A small image classifier, trained from scratch.
Model: 32-pixel images, norm rmsnorm, activation relu, depths [3, 6, 6].
Data: trained on rendered made-up planets, 48750 training examples.
Rows from block 11 of a small image classifier, named by matrix and row number. Rows with one number within an expert belong to one neuron, the router's apart. Each number is 500 + 25 x the weight over its row's rms, rounded and kept within 0 to 999. All counts start at 0. Numbers have three digits each. After the name is the row's rms in percent of the matrix's.
After each expert's rows are labels from the 100 images, of 14848, where the router gives the expert most weight on average: "top examples" is what is common among them. Only what is clearly more common there than usual is listed. The data: rendered made-up planets.
# router: slot weights (model.blocks.11.mlp.router.weight, 32x192, trained with AdamW), inputs 64-127
# up: expert up (model.blocks.11.mlp.up, 32x192x192), inputs 64-127
# down: expert down (model.blocks.11.mlp.down, 32x192x192, transposed), outputs 64-127

# expert 16
router.16 100:534479493532522538505496537486493544520478490537537497495517481528471486462525463491473512522512482481465480505496502471473494459540495503550511478544523487517539483512522520521489500523472512
up.0 114:510519494493528528495545492519493502536432509471475514478510500493545480493502449467479531527494520484477474512507518498558477521502468480484461497525472540478567521480531475524529446482514509
down.0 075:523503492528472494458515521495484552531482492538518523501543461504490498486457531458529552490535486503481500490535522463516472468497499490502492533533509479489491505490518557524494497548531471
up.1 128:492487537556528533502511523506464494521522479478539485468480540461507511514505459495484502501502449490496462462483506454498488516461513470492530504475526498520487472503464498481496526488504521
down.1 114:502505511384547540500528498506527524504495484458476518494515555468507472504445495508505500511523510479521475470477499496474522488513509511511503486522491485514488498488515499483515503452508512
up.2 064:547421506478506491511507497504484537506482511515527454467540484505506505481483508511483613531509465494488499479501510488463501474508494526536508483501538500519519479522547513493482496534482491
down.2 106:496466462514489534523496517485434468504502483516494471499501523491497518526480520517511549483469471531469490491491482524519535471528481524552468510528488535503458493470496519509502511486479518
up.3 178:525510511514502487488485459481489524517516501502484500493503455521496492483500498496509480503496513520486482516507517524486519469436513536487463475465520483519518547484522478451537521470492475
down.3 099:501504478491453511517525500476501417494498516497513491507515471516471509481544536487529543526489512503543517523479513469475499501496530479544504503519491476450572509534519518496502484488542523
up.4 092:521485477533558498508469515483523511486461492519499491486496474493422476486513504527482456519501494474488513496470502492511506485532532505507529516475525472491498498514497514508471477483448449
down.4 098:483550498516512544483501504485471499516510502506520509509476520522491486501487501507504483473485484507478512504504506525499482448512506520499472503492478550560463520477486502520488504495519460
top examples: gibbous

# expert 17
router.17 106:511517478501509497511464453456522516438519511501526521499466523449497513458505476463469486527546520494481500541536525467456455516471496487493494497502511482459509509477511490496511480488444530
up.0 119:506487495504460485500500501483524498500522504468535475472503529491507504503511468511515574504472478480488522503495500505553512519525474464485483527513507479518497477496526525489474532466464500
down.0 117:496476499486448539492516488482477493495506494475484496531516516528523461532510495493490514479545514514510488496489512519518465485516499496483515471509470562508497459470530509502492466459465529
up.1 154:512465564443489495532490487525474525468507500517518509515531511496515500490498504507474553480476514488488499490501518461462493462468434441496520462521492495525474472533527492505504519504499502
down.1 127:473485494506475490494498501520463457491489515521524501534512541496533486509442533492502492460462529535435524482501543468522491509488499452567511498498490490494501491506479493527491504463491512
up.2 065:514515516510470497468529492505490483499481499505516477506530452474514495535523529488499500476508452548558513515515439528539539519505502567522470465508527501478496516505525518451545486485552501
down.2 093:480524522502519495469498484528539539473492529474489501484476511525512494450538473493487458486561488488485505497495474515495502463475497464456482498507470509492523505477507489493482473540490452
up.3 101:493463534546498501500514497479502505466521539524494478481465528482474478487542507519436512514508527532505441485470477485497502492510557548528516466503486514513504474496516525494497497482520514
down.3 076:494531513443556453496475490495481510525503534482504494534520498464532499520477520486504501492492514490521505528513509477487495518518498491492464503541512492525516505517502451494480499543523489
up.4 095:505474502493505501452504479501538522476523467489502492473459485537541525511478518473538480495495520491503491474489502488522489518480518495514503541510548503488525526499489441518485477500511544
down.4 101:530475478478484545470543499511456466496506451515501518522485487540482509510514489493530504581469518511487472498483488468495526521512504512450565484485522522511497504442525508487500467474500537
top examples: gibbous

# expert 5
router.5 088:497509508515480481476558467444502521572503507497540507446503487468522514476496491481507502497494512477476548513458515554485485483476521493479483504520524527531498492451516505508508521460487503
up.0 066:481488543475518466512476474524475519504481492492461474548506468527523500501515523523481521540492456522483498514485550514483512458481521490502517467517484514521478462500517498508485496475522514
down.0 081:494469504563517483469481477545518516541492464494549499516486501506513491548493507503523509474504479480466532471524495520538477542472526499517484524536523519510518510479528541497499485545509503
up.1 090:474500524489451513511498486488537519490521505520431458477466498455497517462523467500532512527504528523490460467494547481519483493457482518487480488499519475476496535485501489474507511542513492
down.1 076:490513503540448521486499480506473486480504445507515483515475533478470529517471478494522506503472530515548491513487494496504476512490546518504509481501518531454544504484492485470501507525480498
up.2 058:519496479485461516526509533521533487498500543518509495523504461547517509528492498513455484491484442462454537513503501493511512544535495520526494441444485507507467497512489478469474520487526525
down.2 053:462464484520456501513500479471519468513464511529479469475554504491497488471483487491559484476482480478474533473501497511514516495491490520546523541511527493523531474471502504478492495513485536
up.3 086:506511468469504495485492513494523510534520489469498494427493543487489506505498502489499505506538487505482533537509523518526520471534494486470492518528528528454492527486487490501488472481428530
down.3 100:502473514480502511506461519513446486509507467467527545517477495510530517498471525526473495480524509499495487473466494498496474535495482487487538531459505530470509521484477506511517522488508536
up.4 176:498511499471464505489548488427497490529477490506505507477532461469533496545520504520502494489497532499481556524491544526480514497521531542500485492502474472447477525528498496506489490495464543
down.4 194:503447502500491478526518515545540524515507482520470538501531488489474492518451489537512476526476517513503505528490481494491515533519502537511516471547556511485542484520551484475502489504470531
top examples: gibbous; rings; lava world

# expert 0
router.0 105:488544450459578483483436493476472540463472511539472523473505534492507521521499482540496452469475522524490502490509478468521512468499539464452506517543459485512515525542487502497514451469460520
up.0 113:496534468489483510479529522524513448522496507495519444460508559481512509511440485487521522505526507514488556503467446533462501515496456463506520510518507484488546509509480497468479500527491519
down.0 111:525505510454522519508515476502495519474482486488509459516491490496542522554508522490476521498515483536483499494497496515497458492489486454487537473527486494498474510457471465532501489500484540
up.1 114:492513463529505515507433477495469490484516500483500493486531527513506532492494435501498516550497502459524479515509518468491478527479518482473525497463509506495499547486476493512524497488508493
down.1 117:494538482542489482495482486510497502509515542456497501511478500518517507500509499484538467512519503486512498515493508525512515467523504515499527531505451494489492512490492497522493523503491483
up.2 068:467509564476454433480477494503511523517477461498499488538474474537454512550495513493480505493464559459484523525479537482474529474481533476476506492477531497511507482517503519521509496526485504
down.2 072:486514482587476509446514491500477529494494494521498532513500479450521495509487505536479475545506501477513530465511477511499482480476518483481489476514492525530565503515491493521503494489479554
up.3 098:485502480483469472447536494517498487508490489514540487460526493483514534476501499485485521466519445443499509507519510491509513492498502518493519518521488513467498501508516496512534498527505507
down.3 126:493470494469483510513502519484516484494497515530485518543519492482515498454455485492522484496502546513501487487475541505507510512559483463495466531497487511496501502546503508511500502476513548
up.4 175:482497497476510534532484451506496466505474509505489486511507526511503523537502493488525520467490450513487513518495513448482485491512503506488501476489509463530514513520500477529505478529506472
down.4 138:472489511506526522502495498476519556500510474491522535508491475507478480521517485511492489509529420527540489512493517498495471458503501504510470496522496499527510495491525486498499502517476456
top examples: full; glowing rim; lava world

# expert 9
router.9 101:511525482523452478488501496501505515462507495456523555470485472467467513539479483497557492471504502481485511482496496458484510479480532474477532521539505515487504463497507505461492504491512533
up.0 082:488480485451492553484495486516470474516494475478504498493519503528509496473514527466489596461520433509505530507498522520489491493490521474503472523516486498454515488498441515557484498547493501
down.0 105:500500521557487547506525506477500491523502443525501516509529478493521490527520527505523504494492509523470492482486497507504473517489518480477457512512493469497497502485484507519500555469478483
up.1 057:468465488531534467502496515467520504481501507501490529487529519527482518506550494493489452495498519506486479506492500495486461488496531491490488480519453569542526541519529486515530474520479514
down.1 118:518539492467503489469513481495505488509506498526469497506517458547486520523529497491529467501521517495489506518482514499494536485498513536499511494525505461493477507516499533510483515496520410
up.2 062:544471532565494486488502490507493481488494501484530500550513498492488482468492549525508533459481509455493473499504483531536494499505521466513464563510487539519489540549482524496498467521487471
down.2 098:493507502510427454488519485487536505506505493487492505517482483500488521466479522515485531510505543491511471518526485524471514526504505508462500485497513486511481520523462524505508497440489501
up.3 176:513490486439494479516458471527490494536479492474494504483498486497532494511510492498514523509462513509535501467428542492473488483469526480476492451512517509511491457507528503520473547550506531
down.3 107:495448513547525511504501522493512462473488513512524502472501509508471475501471507494519412525475482513480529518501513506512466508506496464531488505498524522512528485496501519523500492482500536
up.4 106:497508520462463489450489468477500478476541480492483491516492526499487497533460511505522516500522517485500532485507535465504529464477475451497493489489515462459489510476499500500505520538525520
down.4 118:479531479528467486472532522514464502515491506510526521495528499527509488461535482496502426497489457510483515491510483497514490515490500509500508548499532525528480515493487494479503504497529464
top examples: gibbous; rings

# expert 13
router.13 101:483509510463454460495508509515520489447498526499531508486495519510473533529474503514478499538522521461483520476527490475506489521541463465457495461478488489505507506534492499548497494514474541
up.0 155:488553539502487478457554533505489522514507488520523489517501486504455487517492521489523532556457497510486489496522514537514544484477478509503471510527437480502494499503506534508515473514525511
down.0 172:512448486491469472465525491496508529491489495487486476495523435478508487483539528481498529483533485508487470499495519470503516505543490507527516472511533471500483479519524539483515517470507524
up.1 046:513496486513492502504485471469531516543521491477473482497515478497457476496486498485453478485545540532488549497478493491515482506489533498492482457489464511506489505467507457411454468503494508
down.1 075:511514516560486520409474517518498505498510468499463516511468520559509446499487490508477468533523489539545469500516477476478511514518485535485468510481521525489509503486512519486498508477500460
up.2 107:503463500477471507487505522467492514493505489481478534540484478501495496569530532504511526486513471523481472495498444484494495508511458516499476453519533471493519481512478509479460493528524499
down.2 122:497527490515526507476483484494548522466495542484520462505487530528500481503517469484483481500548489454526511520507509503490485478460503461469485505504469497517520512502499480513486491534505457
up.3 124:509547538487481518497511512500484489506503475520485518467465508480543494497519495503503503536502473519501517511535514517488517524501574471492516523522497532499481510514507438466510490541508524
down.3 112:514485489502504530531540475477523498482490503482527520526505530525469502498500476533485525517470453545499456495490484531498513486469504465489541500477529500528497478524527497510492499498519549
up.4 075:523485506511568532504480513518498506562538534509445489502480487480488509441517512478507514501497504474524550505520458472517498498529494498477487530481535473505507495493494498522504516528518475
down.4 105:506542486478527552487478493515457469470505521450504449532462501499522513468515536484520466490507514495510478499490529520489507465503504519491504500519497488504476507462454500515500500466508480
top examples: gibbous; rings

# expert 4
router.4 110:524470480519497461485494526526520474496465509492540505525479516547518566513501524486452519463475520483507488491475498515486546513546517511514492501471523512481449481490452538482485501463523539
up.0 075:494485550517494491517475505506489448532486463513489523526518482465523488490458495503512539481501494487490510510516458502439506521477478496471507490512475507515504523495508487545490477515469520
down.0 072:533460502454460538459501509481530484523514534504509507509504493496513526513493489485457476445496489500535494487493484528483510500511503508475451470500504487511501486461521511502505503473513447
up.1 059:513499517468480505485468495515476519484536496530512509527525455469513488541534513548529533464520516512482501496498539488483488513488494531494498503460540524446493518470497469500487543543486439
down.1 065:473477528485575468480458521514581533471502503498513498469547468525520505444525517494479514522528493530472489509494492463500467532498468518467511472475469493482481533497514462488496474509501490
up.2 098:499469490559549513503478521483494493491478499521474486471497497476487473484472509477480492432507508480498499498508459536462486544514504480495477523484519515566522525501455494509524497478507453
down.2 092:490490498537475435531514502498505531534497488531474498496507460482491501449497483504469498493470506511499488504493491493485511515503498507519481455501507483488495491497522525477505481505487507
up.3 105:520492491461520463527477490515507499520532498515484513518525470546518528530553539474521511475485499507517516508477495524457508464483464494471489464489500515490494512492502520483470512479513466
down.3 105:522499515446499542484507480479482495474493545482515482484541456482511525495516511477515527476497476514469541499473491511513489476509519511478508534547489509518517485480507539518499481484518458
up.4 125:492490474501471512432493490509490480444507501482492549501521556462506497477508512526489488510513503492514454453510497486528497500533517477511470521462519481472490495490501498489500476500535517
down.4 123:527545482503528492555519485492528530530503489543497509501540507538512502479476488491515561531497494500547531517540490460484520487461482505508437519533461518477530511515493527509497497546513527
top examples: crescent; rings

# expert 19
router.19 098:479479527488488471520509450483478524499508510480518530458471470493463484518488479483448463508501464511493546513506488519469469482540501486520485540491471472518512524530504537514483477528478474
up.0 094:484475479502526493520468547535524543508485490516484509509492517466506471491484507501502506495511526479482485528503492504491501532482480452485548503462577509492501533500449521445499518460568499
down.0 098:488482499452450485519541486534548500539489481528470508503504461466469517482499518502470517500488480561511496515482473500510493524550495538525515460506518450465496481505558488479514497511508516
up.1 071:527491492536525496502496508511498486466549533499518475505526460515504496499513491501529482512508490515494459549512534501497472513510487482491516485500527517526492498493497490558494504489453418
down.1 050:488510504514547459473461499494542490496503581502523535516535476500541529489483518537491533508516459507495534505536480521490488501506512485470494525510473478495481488492438520495514531565514521
up.2 116:483512514549491511513505500470494558492494478481471427461474493467433488495499502508488516482501513488515536520520504548500501513543518443497479468478504467497487528490497492500490484487575537
down.2 111:503494514504466494485550502531487528519505490481479479483502492499519503510511491477506501512484537496478543510508500487477506524504508496471525499488516489473512499544504479501503516458517544
up.3 072:484536555471483521489515522485505513514485475547511525532486503431570497470476521486492495520532475524523510535523502491512486506487512536527491495560520521476533520506524499494506495491521499
down.3 077:526496506442505461437485485485483475527493497461526510487511525537494499508496517490447494525512488446548497496460480513475475460494479492496488505491472540542535483464517471508485498547528534
up.4 084:472444528477491478509489503503494478501518508512482542477498496497500481516499486464454526548497492501496562526515547526506522509522493523492503502498493487471494539499484494526482456464507496
down.4 101:534518491564489514517495471485521501526508508484495477515501530510496459529476533472519479503485467514489539480485488570501502514499485535497472487452503511445539512491470507522503498485495481
top examples: gibbous

# expert 6
router.6 113:491513515528495488496536474465523519488484490530512539487472502529491505519496515473550529509502507492527491552542505464538488534464504490485499577515455490477495537507482451497532456512504472
up.0 095:556513492526507459463485458499520518511553526506528521496437463496476484472494482504467551526498473505529465472490488480504506503491501490482509484494469526471506497495444492490509509534505524
down.0 106:492490530528515547522462498486500512517505486492511516504518517481496483461472512524476492528531543516510516504539503511486463534540498505489470515492492529519481493475500507524483463458522498
up.1 106:498482475515524542551469492509502482498503481498486520479496542462524521505482518519490509502511482456507498469522529471475505505516515489497522550486477485496481474506511509545438505543484459
down.1 103:517501492516535517531488520484516518507507493497535493504517527532500488485485494494497503524541441505520472483474518546482460477528485491475503462443497501447486510479530501516495526467477494
up.2 141:492507515465433497501515493493485474471527490509520488465535505535553523452509520526495553497516469496470539473502521476491499516542496527490507512509511511495497519504472474509490486546490537
down.2 134:492514498501489503521525514482522493477497501512492518537497535479482522512469498512494522479462483520493513530507475443471507485437519479508526531484513490492520492470501487524511496486484503
up.3 132:503479473470497470541539534508473490461517488510535455514491482500510472527508486505471530490492484494471537509496510520497541491494443542516509488463461469432494482490479536511514464557535505
down.3 129:485474483521503506510481485478498516518510536466521486475563466492494531527476528508520497516484490539481574488482491520522558518523490535523470457515509504439479489467496528487519552473527517
up.4 109:521499509489518549552509524514480485489503499508504530486517536492505509510493497497486446470509492456492443481511528469488511525487523490511518496506483493466501493506532493539484506573514493
down.4 074:506547486527494462475472491452550536493500467481495508504502489491488468472496527460528429525513475506521500486509534494506493499523502504487508443508493537495475489537539502470518490463511460
top examples: gibbous

# expert 24
router.24 101:480492501527446506541505529485500491514485481494518447507482508467478519460443507508493536517520515467474508512505525440451520502552488496504469511494494529504452517511510514556511467491488485
up.0 040:483500436553493531517510513445496485486518476508527553474535499459455526490486477512526434567464504519535530532474522491481469456551480540505527500497485508533515469498503562544489473523503465
down.0 089:481501504505507471518544498479509520522509502514463465510536470512463501420536493497488454553464448484491488496484501491487517505465523500468573473511474445484475498527495473468518486480515463
up.1 101:494483532494528465495509517479497485521493485499457476467480512474503486518493509493479554509484430562474476523504484499521524489539526499532522465536522503494514487503510508511483451525487543
down.1 094:502495490532542492504460498490492511528515507483526497506469497468501502548420491514481484472509458536528514499512545499499483452496513490483490467501440533467516505472484510521507516463488548
up.2 102:502446524517517516523469496511490525506492515461491483500508562531464499478520499509516588519515438479500529504488517505499480510506469458486538495489540511461505499523475507473502512504524511
down.2 097:502537512542507522517509502468508480478504504519545479512478490519535526489504529491472580504532484495473491472481529514469496521441492500480472541467469476522476501484469531521484524465520490
up.3 095:483477527496496508478527462511488486506487476483495476483490516508494503457529493513456553545509476477505466510507521513514500546482496531500517543495528507454534534470510486524492514534466529
down.3 095:500519496517503528496472509480500506548511532488516501515484498493526476496490520526492500424508482548505541498496478525504484478490476511544464488499419557473498500477518520475514506514507518
up.4 054:481536437577489497528469476437534482496514545516463556483501505454472517484520492497518432550501518485515527542495505495495529474557500509513530461516483496535523483481507514561461478507506497
down.4 124:483508515481523489502516497511512519482494504496490480508506483543460466469558513488510463499536517468528486508523518525500549495480485478496540494491462456469484511538506498475502505505537470
top examples: gibbous

# expert 11
router.11 089:497468507520509460486527508486469470466535516516503521463513512478452491518478462478465491496535495478500488503517512447512478550481533507511510510489498502458491505495485485517520494525490502
up.0 030:491529453539528476537465482480512505484511492497459537478527509489459542466545479506500495481524525498512508489524527482478453471504555496468495475500472484524512496497493514518498506495472506
down.0 097:485503516518487480488488484504486537479508479473487514535479508522462468476532498498485466510538473459517489529518501493460493500469508473491536510495489474491533487553492511521518468504494495
up.1 108:530514515452524493517492510477454482490529494485532515478510496479501530473474474504517532481509546508520464503521492492452539492543534490491526490497496502487474520498481508546505501509485545
down.1 128:499480492512524518510500523503482481480495487512497484498524518498503500484515519485504511524481544521500512500486476508516480520531474486538473545492517496537459515500498496470498500519499511
up.2 131:498500508481467525516525486481519495502478511486480489453503467501510473525553518516476581481497491569489479519498523520513499517498498537481503471488556456523512496526501495533514461494499463
down.2 130:491482505562443491520505496503502497525491520501485485509528491501515488503485487510488500479463495530540526508526515458527502477520514490461477475518486514510533515499470518530511522486504534
up.3 126:514539494529535507510492505486502471514530481473482529502498502487442473504474505498508513534526512534512515509518509518495490475527520522476493452498516460508496470457457507495526514521492503
down.3 121:507485475421528497475531492479496502471492487535520546491516474512511521483543520470534540506488503511526493503503511445505492446490496465513523506446439514489529506534503493507504513504541482
up.4 043:482491510531510499522518482467465520470535487479513553504511514538487519498515506506511525468508512460501475479527501472503534541490514517504470498528499490517521532498483523512532509490471552
down.4 073:480505512511511495454488490510543560502487484487501524499516521478485482464521496487440494516548460446521479515524508486487506479473500472492503451523494499485505506525496492505530526433481498
top examples: gibbous

# expert 26
router.26 102:461490539525506521470508509458491532516485502489510525479508483510492529481490491500498520535507490481504470513524556503520435472494546526502509512480448511482462509516519477488475476497478524
up.0 097:510477481495510543517510516480514470511506497532509492528505439505498488541559493524547510467483502571483508505479468469496525480460464526491503475515515489472508479489548510488509486471486555
down.0 142:495534516509490500491486503531537513502494571463504457492487490554527498464538459476510509504533466449495497511520498498514493476479481462457494511507494505534502509505517450495495499559504479
up.1 121:506505482458503475460492514510498453425491495534508499523486498479524496524501510528518477494493512487518491465522445487488529533525485506488507514465484521462508505511476501504463518507505536
down.1 094:442500488543499531526516498460536489526501535475526496539506519509501491469529478536458550525499489480519510487488505499468453521485487535512457498476505502539517491479499538510504542497463534
up.2 097:470523488447496494517513514480486520479510468486437494504461544501477541505455486513518539470493514514490452515531526492518524502518510495490468520487478483482464470503502491468510514498493558
down.2 101:504466476538484504529497509512492521500496499476496468500481529516502478468558506491513519455493568493524513506524499478514497513498497457517510524469484494496513507491514499478501500509481530
up.3 052:494472506484463490527505502497499559549553546475472494513443536514465498463541517500524523508488487532469485503529530536487476464546484506538480546495486517463510468531500531476485507530510572
down.3 071:533474485501483509543512479493463512486507509503535502507497501504486484468545531470519472488495503513503500520491481504491485530478489506507506459483519522456544501454541465519499528516550505
up.4 109:522478524482524527510477501487506487508513509491470509483477503511555494507498511496501501501488497509499500508516468493534482494501503498503499534512520539526517524528497489507462524512514526
down.4 091:525510493555530523503502508517516503529522484460521494534483522534473519487488485475472510485505488549534525522491504487523523533466498481486469480471460456533494497532485518489477510512521469
top examples: full; rings; polar caps; moons: three

# expert 30
router.30 086:501473503432491512515496510457493527498546484523464479500507468495487473505513518483468558426530439513505487499525482476477500511516450515499514471528512459463489494475526498503465492481528514
up.0 114:480502492501550535521496488481489499493489508490501505508543449499475478495504493509504494470521544510461475490485490521504502526501450504503469496520491486470520492533489492450498524480496535
down.0 078:504486519502536449438504506495522500468488514495521509515489402487497505516517506505494455489522511474516523502524508505480511465521495434485486500526506525438512512548486476532510514527484459
up.1 060:502504497486477468504493484472513483514467483506514511472497482480433491499521537496492549445469486582516505506483437532474485484510489561524503459508480481489515484493522461507481505516496501
down.1 087:498524517517485521478454475492510519556512486517514483468482545487561467496565475485478523467507459509505509477483501521509512521494499515496473519486468480517430506479510487503486465554509485
up.2 127:506492507500507558479488461460471573502499493507506530520488485518580492482480512503475518501498493502483506505501555489499520522507463481478478537484464523514460462550508485522549476525470485
down.2 099:492496506459486518511481503496535515488490475483473537533498483456475520480476512522493534504481517523504494488461508471490468515459514496508523452508489514514528504541511484490499495533491505
up.3 084:513486509534482541522470519530524526505506505521541522501466478497513496482503504505460493508518523481508469492563494474492532500508542505505504477555479523498483471502502514462489488488483469
down.3 074:503512485516496550494496536515470517528479503525508541467525436516484468478519480478502501504480559468482500503542502486506499459520480466484521544521525509469521499498497449487490487510475568
up.4 055:493487490520465511505463484485534526507481456510431524488485528481485502522472522512484471483494481521474513514508445501515507489483492499507520459493498498503496505534490494495499495471507517
down.4 077:514463460531473468530519537512460492498505500544490509515548501472517503502475515515501472534487432497490529510491518459513510531486502518479488510492530503464531500528524521496515466515521535
top examples: half lit; lava world

# expert 23
router.23 096:492510528500561472488517490493488467498461549471519489539474501505523483509482481509514525467500456511496503484503539521477492463523497515441480543498467500515471505502487472514455498466510502
up.0 046:482466492534519501459432492519485492497496498511435517499503531515462561514485487534506495445525495456477504468509481516510518499557506476483476446524556520525493516517471467541517490507529460
down.0 079:480507494501507488513513513504519529516495487511466501515496420479506513492471511494472521529497402484520490505468532483532503476486467509516558436505512465495525495555518485510519512458494482
up.1 051:495488548539515459461482526498499480466475504486555473494487529494415476489545514466526500490519507472494495500489485490502463506537481540494475500530525512523494494472517505507537514517489494
down.1 065:484510493480460465533503474433518510502532491544510504480495480463519517506536517502494457469493499483519487467488467506478505523471484486501515489464508468466449504535494508519495525497526471
up.2 081:498533492459493566514515537465492500504502484504490470517540423479523457514559545524543495441508491545510499494502505494502524529515490522506464482487485497475486498502534500491491507478538518
down.2 187:514518486502491519490504503527521519489497547471517506474473528563509459457539480464507470501541497467498507507529442495498493495472492486484485491525477501516493501491519484493482498546495451
up.3 049:476508491520541464481479482537526523497524490521543521505509556528475496501519498511507479428529497503487492515494489483455518489461529531488508453486490493512513531493478506503499486508474544
down.3 046:514505497511526444529512475493491537514486509485495518495502454500488510493501493511490456458553466474545491535538532442496479510517486503490504536486453480521505514514508559530494510505468503
up.4 155:482518495460477536500481522501515483474476484494466524500454507504527519484478474491512489512494537470500497491502502485477514505495494455540484500514499503536501505483539516464500492497512492
down.4 118:513520501507504523466503501518465493493496486519502520482469554535471473497519495497497503479483534478496498526495562464485493481483478557509485472474497537572536518487514495541500513506488559
top examples: gibbous

# expert 25
router.25 088:470525500508487523515514532506496531474508524479509510520481489507520525526536497527519496473480469583496442501504491486511480509486516517537463528513519491468468499503558525449496509459509482
up.0 095:493495474510507510532535491486504527511502530503537499472482461524520515530523484515493492539466503491488466501512484487497489531505551531497488535512505457500486495514498504474489496513427485
down.0 152:499477521503497454555512484519495502499498530500459511505539506492460474519432466518475445493532495539523482509498466490506494500499523516487513480559522525510502492488516481478523482482472510
up.1 116:478497520441484506472489526511482532514526497510477496493488510520498483532456522471479535487519545529490517483497496502510517508474492503528471457501535501499487532520515501483545536508576556
down.1 105:521496495496519480449488467521499483493475495482494532482500499536549455560517513463550463515520567479487488481503541489488489506474462477442497508513501508528530508521515469508506502508515527
up.2 089:497488525496470495494499500494500505464486510483520475512496543506517506459459483496529510482514428517500493509462508494489469512492544473482497513460461467469516466538512479478500446544530504
down.2 069:509538509510485505499514528495506507493507482510492540500519557512504453500538488470479431494484461497494494489530489528489493477502501477485521531489506481473483491502471464504472480485522559
up.3 097:495504483486488494491540493452474484493488524499559525457514462475537506510509469501469523499514496483468452497512506486504512525482542504516506545507473495477483480519497476491486483543480481
down.3 125:483511500545506474528545487545523507508501518526458511498528498506453499473449482525470452483492507501539538513498481456504507484513507536492529490516533473484537487504522464477513494518478492
up.4 092:498517521452450515498487511503513495473511497487498521549497478503501509514524529504506470455479524487538486504496517510523487501551516462525454479541516492529488554430486507523513527486541516
down.4 088:484469459484482528509483495498519518495485498486521515491530459514533470505437528520558448507498483515500480520484597482508486482528491501497441524524521529559469503516521488476508511502510536
top examples: half lit

# expert 3
router.3 098:529485510434492514511505503560452502509472492503469497463471551449511462496484485487504515483502472506540552491546510494477454519507494489492501505437519491512505489480501491480457541530500511
up.0 087:499476515516454446501547543532473487495493489472552500511449501516485474494480515498499540553489503513498506528487504510534483476472523498496549505542474489492496490520543502476492499497516475
down.0 091:508507518473456481473554487468461484520514513523458493529504512482540528545478533507508482481480493477555519500481489520437501501490512501470515479500493489503494490492504505497492529469504506
up.1 126:494499506526488512497514520487486517494506481488461501503490515505491529529466509509488477416525488483507552480501461473492494488500443505499458487522520505497478520509492487472480508485539497
down.1 116:483466484511480535481525484514480497506497481496464530512473499467529494494494484498478443549507472505514460499519521446470491518481473527518484497498512489543508493530496486524501520465519609
up.2 109:503519537494543492533542497532475505509512469481512479490516529481486496511486470513511568550512530491457527466510506522509494492480463472475478532513483481548495509502485480504512475526509550
down.2 095:478479500491493479461496473482495519525483486437478505531490492504503451495535547492480463491511503505520515480480503489455496524463493483560515471498502508510468493521514474512525497482517479
up.3 061:524540497495505509485464527525533484491494507521424516513526465476534491507532541474514511476476507475539491536536478499527493483469527525492546465508500502574496532439512479496515482464483463
down.3 090:511503501463527504484479478455518481497516541546536449448501470472518516511475520524512522528487474507486535496466514511516532483531528512516523527482461520530465502474462532502502507459502491
up.4 076:528431449550505522501485515490513523535502466474451510480538533451485493518462537500480522479471503465503497503497451506466486461481519481506523464507565505507481497495504491470453501494531501
down.4 090:497487504514451497543517504511534503524515526568471475504496480495495517529519473494484519490471459529489488526478501484497530505537504568551522472501531459480511482483547473477485480507488503
top examples: crescent; moons: three; lava world